From a checkpoint of a small multi-label image tagger.
Model: 6.83M parameters, arch vit, norm layernorm, activation gelu_tanh, moe top_k, patch size [4, 4], layers 6.
Training: soap at rate 0.0021, 12400 steps.
Data: trained on flat shapes of many kinds, plain or patterned, on busy backdrops, 48750 training examples, 65.1 epochs.
Rows from block 2 of a small multi-label image tagger, named by matrix and row number. Rows with one number belong to one neuron. Each number is 128 + 32 x the weight over its row's rms, rounded and kept within 0 to 255. All counts start at 0.
After each neuron's rows are labels from the 100 images, of 14848, where the neuron reaches its highest value: "peak on" is the class under the peak. Only what is clearly more common there than usual is listed. The data: flat shapes of many kinds, plain or patterned, on busy backdrops. In brackets: how many of the 100.
# fc1: MLP up (model.blocks.2.mlp.fc1.weight, 960x320), inputs 40-79
# fc2: MLP down (model.blocks.2.mlp.fc2.weight, 320x960, transposed), outputs 40-79

fc1.447 [125  33  95 128  77 166 130 118 113 161  61 182 149 141 115 105 181 102 170 132 130 125 134 167 101 144 153  88 153 107 149 112 143 165 125 111 110 134 148 103]
fc2.447 [137 109 110 118 127  90 181 100 125 139 110 135 208  54 198 139  95 196 118 159 141 103  65 155 104 105 137 127 113 146 127  61 126  90 148 138 171 172 104 205]
peak on: square (28)

fc1.595 [122 102 107 163  87 121  89 138  98 109 134 170 159  84 134 155 123 122 123 126 107 110 130 137 131 106 157 117 175 138 141 137 205 166  83 101 164 165 101 167]
fc2.595 [116  90 166 116 133 182 158 125 190 102 118 207  54 191 104  80 150  63  87 122 118  97 107  67 106 120 140 188 125 110 116 148 135 116  67 102  95 153 126 119]
peak on: gear (27)

fc1.359 [134 175 103 117 150  59  67 149 133 148 176 129  89 141 127 102 178  94 116  54  64 114 128 133 114 103  66  80 176  97 134  90 153  95 159 151 149 116  96 119]
fc2.359 [119 115 104 176  86 142 140 113 144  34 113 148  87 130 138 125 152 113 154 116 150 210 187  82 147 122 132 167  84 154 124 146 135 176 146 119 142 138 117 155]
peak on: pentagon (34)

fc1.158 [180  88 107 133 128 138 158  99  95 159  69 160 147 119 114 129 140 139  98  99 155 121  91 130 104 132 153 143 191 120 159 144 143 201 126 139 101 121 145  88]
fc2.158 [164 103 147 109  73 130 113 125 150 115 146 184 149 146 194 131 142 107 163 101 166 142 122  95 123  90 106 134  19 128 140 103 153 150 168 125 132 152 125 198]
peak on: square (39)

fc1.603 [133 159  94  92 122 138 184 176  70  93 117 109 137 180 135 138 103  81 138  86 132 146 162 147 178 117 186 153 114 147 166  68 146 127 165  90 137 127 126 120]
fc2.603 [151 114 138 135 136 131  95 108 169  96 128 152 129 107  87 152  89 171 117 113 152 129 113 162 113 111 145 101 149 142  89 122 101 118 144 118 124 139 149 138]
peak on: gear (39)

fc1.715 [114 151 142  92  94  97 108 126  55 121 159 131 117 108 173  70 113 128 141 110  70 149 117 167 126 175 136 117 215  80  98 153 154 134 115  91 169 157 156 159]
fc2.715 [ 95 163 103 162 118 138 140 120 131 136 160 102 165 131 105 179 164  99  71 130 118 146  85 142 152 146 124 130 168 162 147  79 132 115 202 193 163  96 149 188]
peak on: pentagon (33)

fc1.392 [134 141 104 134 112 114 103 130 134 133 121  91 160 154 151 115 182  77  98 175  65 100 153  94 158  97 124 104 180 107 140 121 103 118 122 126 185 123 109 103]
fc2.392 [159 142 134 187 182  78 126 102 128 154 118 141  89 167 165  76  85 173 169  98  75 135  94 105 118 220 119  95 121 113 160 127 119  90 117 207  96 130 121 173]
peak on: gear (33)

fc1.527 [157 167 121 178 193  89 141 144 116 126  88 115 129 106  95  67 102 150  81 162 169 107 149  97 138 139 156 143  86 172 178 148 132 127 119 164  98 152 144 130]
fc2.527 [129 128 134 112 148 104 129 108 111 107 200 104 135  73 186 177 113 175 163 129  72 126 130 155 122  86 128  85 108  94 143 152 141 114 147 137 153 149  96 162]
peak on: circle (40); hexagon (26)

fc1.253 [127 142 131 107 157 105 111 124 129 107 123 180 147 180 158  99 168 121 134 106 132 108  66 152 133 107 172 128 219 110 153 168 170 125 132 116 150 159  76 148]
fc2.253 [174 135 102 169 121 163 191 106 166  81 163 116  68 140  74 145 118 129 150 131 104  65 159 122 181  96 133  91  92 132 132  57 125 159  98 121  73 135 126 144]
peak on: pentagon (29)

fc1.539 [133 148 144 153 186  85  86 142 164 156  97 137 168 111 155  85 172 139  98 120 128  40 110  93  88  96  68 174 137 135 152 150  54 140 135 116 116 113 136 108]
fc2.539 [104 159 115 150  83 167 113 155 137 160 190 120  90 130 138 182 162 131 145 131 107 128 106 104 150 110  94 109 130  69 162 169 183 112  98 141 170 130 111  65]
peak on: gear (40)

fc1.279 [165  93 113 151 174 120  99  80 109 128 108 156 135 139 167  78 125 151 161 112 135 118  13 171 168 125 106 102 175 127 136 100 111 190 197 141 102 123 162 137]
fc2.279 [175 139 164 117 140 182  88 123 121  72 148 151  48 160 104  88 160 147 102 158  76 128 168  96 116 146 106 131 116 119 117 107  94  54 133 102 161 178  83 115]
peak on: square (29)

fc1.358 [133  96 152 147 142 162  97 141 107 168 105 123 105 139 134 116 147 149 131  99  41 181 108 134  70 123 168 126 104 100 144  94 126 157 127 138 147 157 111 134]
fc2.358 [ 93 104 115 175  89  70 147 101 119 134 161 174 143  81 151 108  97 173 107 117 185 119 104 115 133  72 159 182 129 112 166 163  68 135  84 137 168  73  88 208]
peak on: bar (53)

fc1.256 [157 150 107 155 158 126 102 147 165 130 104 140 138  83 203 163 136 115  83 149  99  82 144 166 124 149  73 145 152 158 110 142 165 135 205  93 182 147 162 177]
fc2.256 [147 103 155 141 122 100 101 101 167 111  50 123 159 105 107  79 176  91 110 144  91 102 145 115  77 161 157 107 132  96 171 168 152 154  81 141 138  92 133 115]
peak on: gear (47)

fc1.449 [159 107 151 170 100 160 123 157  64 115 109 121 168 116 100 155  66 125  97 171  95 171  55 150 151 110 146  97 114 143 156  79 166 190 139 108 155 165  57 185]
fc2.449 [109 163 128  95 151 158 141 145 140 146 149 133 104 144 189  85 136  96 139 115 122  72 147 108 106 123 104 173 114 144  89 166 137 138 117 147 103 116 186 114]
peak on: bar (31)